config.toml
model = "image classifier"
dataset = "single toy objects rendered from many sides on busy backdrops"
train_examples = 101725
image_size = 32
crop_scale_min = 1
horizontal_flip = true
targets = ["finish"]
num_classes = 3
arch = "nf_resnet"
norm = "none_scaled_ws"
activation = "relu"
depths = [3, 3, 3]
kernel_size = 3
stem = "single"
avg_pool_shortcut = false
widths = [96, 144, 208]
residual_scale = 0.2
loss = "binary_cross_entropy"
init = "lecun_normal"
residual_init = "none"
optimizer = "muon"
muon_scale = "match_rms_adamw"
lr = 0.0044
momentum = 0.85
nesterov = false
orthogonalizer = "newton_schulz_5"
adamw_lr_other_params = 0.0023
ema_decay = 0.99
steps = 11700
batch_size = 128
epochs = 14.7
lr_schedule = "cosine"
final_lr_fraction = 0.1
warmup_steps = 2340
weight_decay = 0.0
adamw_weight_decay_other_params = 0.05
Rows from block 5 of a small image classifier, named by matrix and row number. Rows with one number belong to one channel. Each number is 500 + 25 x the weight over its row's rms, rounded and kept within 0 to 999. All counts start at 0. Numbers have three digits each.
After each channel's rows are labels from the 100 images, of 14976, where the channel reaches its highest value: "top examples" is what is common among them. Only what is clearly more common there than usual is listed. The data: single toy objects rendered from many sides on busy backdrops.
# convs0: first 3x3 conv (model.blocks.5.convs.0.weight, 144x144x3x3, standardized in use, each kernel summed), inputs 72-143
# convs1: second 3x3 conv (model.blocks.5.convs.1.weight, 144x144x3x3, standardized in use, transposed, each kernel summed), outputs 72-143

convs0.124:446518516494457481459488543487483469505543500530530496514511451525532515507514555509507538478539475521476521508472480546515498467466498520539479524463508483479496522457448492481490504529481511492505444450523504515467
convs1.124:487515505526473516455486517541477524513543500533495491494524537501501517542503495499501501517520527463436456491483533503505513468485506519499479514514560499533534453476514488489528513505544505498506507508512490521502
top examples: glossy

convs0.95:529472510551504509520545481485479517478509514489512487482496517510474488486488493524525482534584496489540460449517475468507467505490545540513515493517492440483508473489502472513532510486511500497483480502480440526486
convs1.95:478457510529536474532500553535477519480441513493478515524500514560464472506513493508499517456514518466483497483491549517507495509519513465516449538487515513482503498508495499522498476502505507513518525495462479487460
top examples: glossy

convs0.81:481515472544532517474496495527520492505514500511503504507486495512499495474480478484488509500490483532507509547478534524496490499459531478455505542487457530500485487507483549531508500521503508483454463520505463496532
convs1.81:491462534499475486514480483440479489486469518523490517464502531507463528501486507513522529484482497506572514480553475519475504454551510526509532527523495538484490483532502483478491482539503479492476490510505509488507
top examples: matte

convs0.122:484492539501503516488545487496534520459519528512500466475501490511486520504516511463498468440515486492487501441501485493465510525488499511450515435503496487479536516496494519508505520524535480501528518524532520496485
convs1.122:455453478497524502474471534491497494501499546522486472493482496479484519517562474536520475512450514533495463437474519511484540497501489506528531482491518521545493496547469525470501521539497513510480495549493505485534
top examples: from above

convs0.123:498519517529503547536469498497512502480539526477532497531499522513546503495507520530534492464537489505489485521446505521490481471466504510521501420466492495484531491467494493495519489513542506508494462530519468471508
convs1.123:521483505476548530472505521506479510516512539504482473531530462434521518499537511511530505554563492511522480502506476528529505501529524513506471493526463521457471490500472494541496517518537501509473544544482491484524
top examples: glossy

convs0.19:468526488519509522493527512513539518521491468521460500460522494490474501465488489469554494459490510548478512523483518490469513502520512486448470523523500476527511518489496516456526501496469486472417475489531490512487
convs1.19:517530522465467473508492470509509463472529491523503504429535474485503508511499474498420500466525527469500526452512465489522444543509456487491488529501489492500511460499537530466472490487486520449514500466527495483479
top examples: matte

convs0.47:503436491514469540504506480572477485530512475518516473498513516489516505473541481520460508540476498473480489539491527469478529516470524498526517495487477429520481499500466460502485545524467515473439516521508567495520
convs1.47:531489504513523525495522430511501519485529511509536519485516483488460528492502524520478517512491506499546547492521497497501471482502522515516528474513489517473446504506473485536494504500453527463522479490487549531500
top examples: metallic

convs0.8:474516479567506532535515510504546508558502468502531515509522531521484495448502506514513479497493513472449482452492488493445466501513498510497532465565490535484496518506500434534491515524501487517485482538494506497544
convs1.8:530512453496517458514527453466527491483497529468468494536523485481491484534511511490494489531530502554509475487515509473476483520511467481520498495555489505537530526543475515475509513508481472475487461512479449514507
top examples: from above

convs0.93:458527501524471516507452490490496495521538486496560480515497539476503537453512475519486498497530500466500491487466503453463525529524522488508492479485470476475497517470514511470475496525499520518514493521506459505482
convs1.93:459505494542450495471526494489513464475448478470499502497536492505522490482544491472496510484512487534475483481486492502512529502487475471481478504502478543509559508525456492475452474493494452471473498521511532516521
top examples: glossy

convs0.97:444496499491464490459466508483533507487525535501539483474510521508508511532463516523481495499522475521566455505485459505505492505535477527482475455492488522492466500501492492491477476494431453517458479510472494518476
convs1.97:442485549475496550506519503513508468517511532543542520478441489488536515483516517552529513514494457495494473533494533462515481506486494526492494465471497494444482457477524535481492517500502487541484516478499517564496
top examples: from above

convs0.7:470511505538502512522508476515533515439523501515516508488542489517498499469506525497508482498494500501503485475516507502443531485542534522481522431538483474484477543507526508476485446473498495522528477494460500507488
convs1.7:513554512476517536492481472477473469506491442513485493507531521530482493519524487474490524468514504502492498497480512490495526519463508508507516479525501531479510481453507533460522492523565502480410473491447542471477
top examples: metallic

convs0.17:519514483468480488466488511534505480507498469522514502538498518520504461451489544509431535474470513456435499460516529552528486478488527512493504479485490516495490492473490506508476472496466519471537488477556527553493
convs1.17:513487471505502466515500545529490492474531489528547518511493526506505474508503516477517510489470509469465520473533527530499473489462517544517519503484517491502492482494524470541497488492473506500472460497477491528467
top examples: metallic

convs0.43:467441467535479508522447514511539491479552522511522450487504501491462523506492511515480517493507480504485517507453494525471498538575505482551526518534507510516509528516497498500511527507534534524435495491530475492523
convs1.43:521482479494479503481506492504530473521517534477515507519490465511506493499478458519522510479488560476492510516489503468479523487495532509529497502535508516508525512504535497476502546496525498445510460495512488534535
top examples: metallic

convs0.75:468501506550476518482547481509521498528462501512541484504517502515476488506503494472543496444525475489458489464509489506480530495511523538568498501519490520502481467514461505514509507509473504489493474505518525466486
convs1.75:490509511530502446505508547474497507484469504496498493537502522527468503527552487515497490470515454477491481488493521538455521467470516466481492523475505520502496472509487489498500459484464456497546542520442497464506
top examples: glossy

convs0.40:458526489475474482432488505508504480528501500480478532453501439476453517535456501476459502486506517549503469538502516481506465489472492482496533491525553486487520489468548532516528505575527487524456496506497522507484
convs1.40:510533486492513487515510486493482456472487512505493525514509472452488513551488442480488500436482526555506494541516465491528539496518471506485556504473508472470499481462528456476527519490504529472470504442511529511497
top examples: metallic; from above

convs0.108:469497515493524516472533469501480490481502506492455490520518510523427481463485515468531492473488506463557474463460502485522511505445516481454525484493495517529507506535515563491493466500558487503470477507498507530512
convs1.108:489501474495493497520441496457505494501464458525482495505507473501499534502499515505477485467506485511519510462444500494491499508487526493477512494529448499532492479525511499561506483503506461515500482476508511501470
top examples: matte; from above

convs0.46:443506493523480538453497491483542460508505535512488464495503489533473509548489537521535517494478485464530482510476500499482484513472505483498485492492513479485497514509491483547459471476457501532540440523542508534472
convs1.46:456555507535520463490515488470510525489484526494487517487505494478500511543528493526518494462497552513524460516451495477500514491504491497483487504511502511500485529499473542452493482497488515520465504510480489498510
top examples: matte

convs0.134:457467461527517491461516512479481571500463511537505477507490532512462511479478499531473479532490511508495503549502487498499486507481544509515500448453487486496537505537471477547498485466491504509510490530490572497522
convs1.134:466498516487497487480510499530505511451458494530472518545521521506508459464507528547529529552506490486533494534418499480497474524491527518514516449481482513466492502517456526513466493515504512516474489505470556517481
top examples: glossy

convs0.76:500518479544473477431519500512527514484493476504497476478493550513494521488493520523475493498521476509522452492520474517487521481496486503474482497571473503506518502501490424552526490520463479484468456530501543523482
convs1.76:452556482527492466505475543501450538511481509509453470483503522506510495500509455495527448469490495536499512518498512498500479484484501489490484552522497497510467528498436482455488468463467495474473528495506481459503
top examples: glossy

convs0.78:564472517520477559487499497543526471486487542505504478531497519497482513459523521486425512489520490483464540499593496501508521474504493508508469447551486485491471477465483502476514509490488460455539542447517447521531
convs1.78:555503519489502497468534504534523453499526471514544510486469537514527486488457517503480522501495520489487533503590514478495548506549489526507490459465487463478520506506507474534506473461488502507527487470482501538523
top examples: glossy

convs0.136:491551489503521505481505504536484532469467486545518512462493522520498528490510459492514472532531479444532523505489480497440536511524513529480511491539503518495539481517472524536517511514500489477463450463487462499506
convs1.136:456489525531523463503469519503455518490478431521474493477511452517494499474531497496456509542495482518517439510502497499442527493499490454478488505531515499471483496516498545530490505479496479516502498482520510466477
top examples: yellow

convs0.20:480495506479491516444480541502497475471471478508521511492501486511497488529519499481459517508489513518517518541477499543544512502533523512542510488463514455480526547487485484507489509528498538497464501464480512499494
convs1.20:465474488507480490504479541479472539480491480479480486524500541501484457522531449512454483448494500525481471514522482508513515495482486518522505532503501506512495479502524506495490460523504527512550488500457510434506
top examples: glossy

convs0.105:529506551504453540468512539513486501533500473548471494504506494512520509428478517509454497455452483482507470509461513503484526498528500509508487504446467490525506463525506502487505542505463520514506502488516499492522
convs1.105:500512483490494502484522499488479512524533498480503507510499499483500511504459450465513470535473442469532532520479493533491472483457488461474540494534502510521528512486517473496503532482488522516525507470492539495523
top examples: blue

convs0.101:477519549507556502445514483486482495501496485479509504493543504543505508542446522517522522513484463552503475466440517529513476501488519533514526521470493513491494470493514521503509484468497516506449477526483498486483
convs1.101:513488524540533517491513546490512510522513518489476504488506520529502500477492495506573464525529542456433494524509521541481500479504502469489511489531568527472497485495474496531521504506494516514512485490475475493499
top examples: glossy

convs0.65:475530525518514514448495490543507542514499526516519496459488493497502527525519500516511454522522503479476426499482490498491524493503505504495514494521469484475486494494525431525516467533502494519483473470484502526516
convs1.65:529544522481524482487518506494493511494513498532486498455497487517484483483552517472498512504499514504527495513514519518456508546505501495497510493539466530456483523517468501535448503480476496472502519508456466483486
top examples: from above; glossy

convs0.133:466480497489519503503486530490519521543529493527506477489487491472499508433440508513459488504526436525529524487493489526488496511508493502505511478517502518500497501523529513565470483488496489509459497457503438490508
convs1.133:519519504469461561445451512529546510473522508488503526503486516506528508503522509507526494501479498494486508514484470476509536485526515532523522462578465564508526482495526490479535513511533455505488479505543504537499
top examples: blue

convs0.140:504466527501462476536492523501492479516487517517523455500496555551508528459474526516473517500457480520509506503444483519495506507505462532528484475540474527478475479539503479499470500475494495514473462463533509513479
convs1.140:533494473534515542470512521523494542514497504466492483511498570510491496515521472516537527557506468439481498523513486524476511468517493487486501485470557518510487508509507475469537485497503496476493498487518501514477
top examples: glossy

convs0.22:493519517482478484502525523482489487487493509481510513489475480497450563554513510518509505503500469485489466485504511523512484538466503542491491443536453476484520506484498474499541516497466508475542501462517451501528
convs1.22:545518504500504512534514553494482475483509528445472507474493518498521541464454519521557554520516497473480501482507459462513481488485494551485486488475460484460475475502510539480505488496537508522486533501488522512498
top examples: glossy

convs0.107:541488465479463487462476558542482536498469491542458531482481527493512507460498493471450534496512546502475502486514493511505556507570526501483506484528502506510547463455484470526490512495510503493481473493499501515496
convs1.107:506494475562496485520472543503459522528512515467515514478507525510512490517497492485453485507504498479470503513496506496493559490484485458540483523489494505473506515471508534485487467504473514497528526493512477531481
top examples: glossy

convs0.131:542462524504467498451495487569531520511462483545501544507494460488504532448468536515520525543508482506469461534530515480490514508493488482527479472559557508445509484491481479502488485489484480478487461495551486538502
convs1.131:496504515497490488487484481529524478556503465550527522499457479493526505498501518493489526484479502466537533510526492499490477454494493494479487517474559496486464514503464502554442485472476487510495527500515510521486
top examples: metallic

convs0.132:471464507567476500451554473490530553515512483477494430481508535520487513469526538458530466457538525499458451511513478497520494518469505507528530464538497479488478505476475518500482500495499508485534488516487529500476
convs1.132:526511496519517493449552519519465550485486542475438437477503499477497454499504544485512505538468520516519505491514485495505458541501474488491494516496471497524484521469486500518508509461497523470488529481478511439496
top examples: glossy

convs0.77:526541447515509495455535506521509513468487518499543482480509537488454514465518481505504477509524500467475457474517491537484520501549496514455467464551449511529523521504484492477466492553476486485475480513482493505524
convs1.77:459500506541451481482506535504481492501473477532467474539492512505527508495512503487508467460526472535483466487473515539490546503461497487510469511540509514527513513478491532491475448475497485502461532533515513474497
top examples: glossy

convs0.3:523474524518477488463514507525491552492496512550503503472469530533503529444467519490526476512493497495533483488479490528470530472481480497516498524527482486498500491503487461566491503488506498468502434523489521500495
convs1.3:506526507528470518521439466518474551473490521506470494546489549507458528496467495464500433509491464506486527523494526489477533509492492461515508499488476520510511525488490473526492473482488476527547526461505529489507
top examples: glossy

convs0.80:441479469493472500477489548481553512491492496471528465507481539521493504508522481516464510424525507499479494500465473508552542507508493496530476542543487480494494471485474464465508507520491521477463468517517513468478
convs1.80:499486475524528495504528557517473510466465540472473524497511495515492483552535469530514511468493484470482502448490471515515543483496507489485496505493472513521480517526474472498530499528474496471503538475462467484485
top examples: glossy

convs0.106:495535512472483481494498511491515498474467468516504469505514508488475482540455532495491531495496508542471463539522499511503507493508514513487488499507587539519455527504485507459514532463485482501542504475539444515470
convs1.106:533500530470503511498498464478495473494505440495542495515514510545471496472432470510453513514510521489486509489530513512491516504496460498476490484497545463499524491475521485482523483459474490470477444505495504511459
top examples: metallic

convs0.12:525532517512517486464529484459485531474498502520497502498485532509528491512449511476525517508516493514519468519462504511468509513499518525470444481501488537530521487518503485478514464458488480526487421514507456483482
convs1.12:515479530468462518549470486495536464514520457523476492500512466508497495507489538507444491505482493523457503482440482492519478529520478524466524484489444484503470493467504498477476464496491500495497479460497473522487
top examples: matte

convs0.59:519533533517481556468460466492529531491482490525510501471516516535487505476527520464505501462481504488488499498549517513486502515487493492475565446513526498518522485505505462524452526498510519476504475513485551518497
convs1.59:531514497505507467470515448500490480515532462531529481460481510464467502478494542511500532489452491507529515528569485473485475534520485509482507455475495467509465512506478509508488498500522485504480504499477509501495
top examples: metallic

convs0.15:492504553478480513434489500468505510498502526473525508524519496523496521481512515469551513448497519534471504446484499505478516524513501532498501483517497485486510524484500475456506455539507505523489456496510503521510
convs1.15:473459491503509485552492506532469551536482465521469490503502491519466470548533503539507487514474548542501477460500475461466525503481532500505493509475504526494494529479497479509484502517481493520514521507462473494491
top examples: from above

convs0.85:487499528519480508491513480503507514461483493528497516492506548486518504531475490536497502471470509500523495532507526491526505466455510507521481423446496509520439499485506509531502465504490497517476492513508453518495
convs1.85:482491509481533523477498485505482467493476494484464495497499488443529500494488524542522498525483487458508474501459501486487469512483505475513523499457518493521473518508480512513492493550469470488528527512467532491502
top examples: from above; glossy

convs0.56:434513519474490504455481513540481542487467492519494462533499533484524522562514519516474510470539505486474464525477501494463509468489508534513550472504513492511524525561519461527489497473492497512471525490507468521472
convs1.56:519535525503510528518514446467517483489497522460517470528467469484530507457498500504525476505508447501472512503495468490498484489485499488479447528509463537482505470481489530472443530460497510488502499503498589461541
top examples: glossy

convs0.103:493467466528487509492500500539489518494509544554507494478497522469525539434469520506530506566479488500514484506524487501458539491474501495541472492517493486489490505491529497514494529475489496485522462500528463546499
convs1.103:514493512513497514505489479526481539503481529519531514560502521500504503537503523449485502462511505502450530506488527455473595496508470482498466464471501510494522507480517462513498469542490520520505498521523482498509
top examples: glossy

convs0.5:538492548493482500484510513503495501521544529509515491485531493507524503471505487513476492501468529502505499545490518507467511487518536532491475451467462485553489526499498501488514491484464491494468476448482466514524
convs1.5:527522524467459540515522500519523474474541503494512470482522483530496481472502481513478498467497478466501556508519487478536462534519481517473504476458448479525447519466494527492520514450471502520485491485464501530499
top examples: from above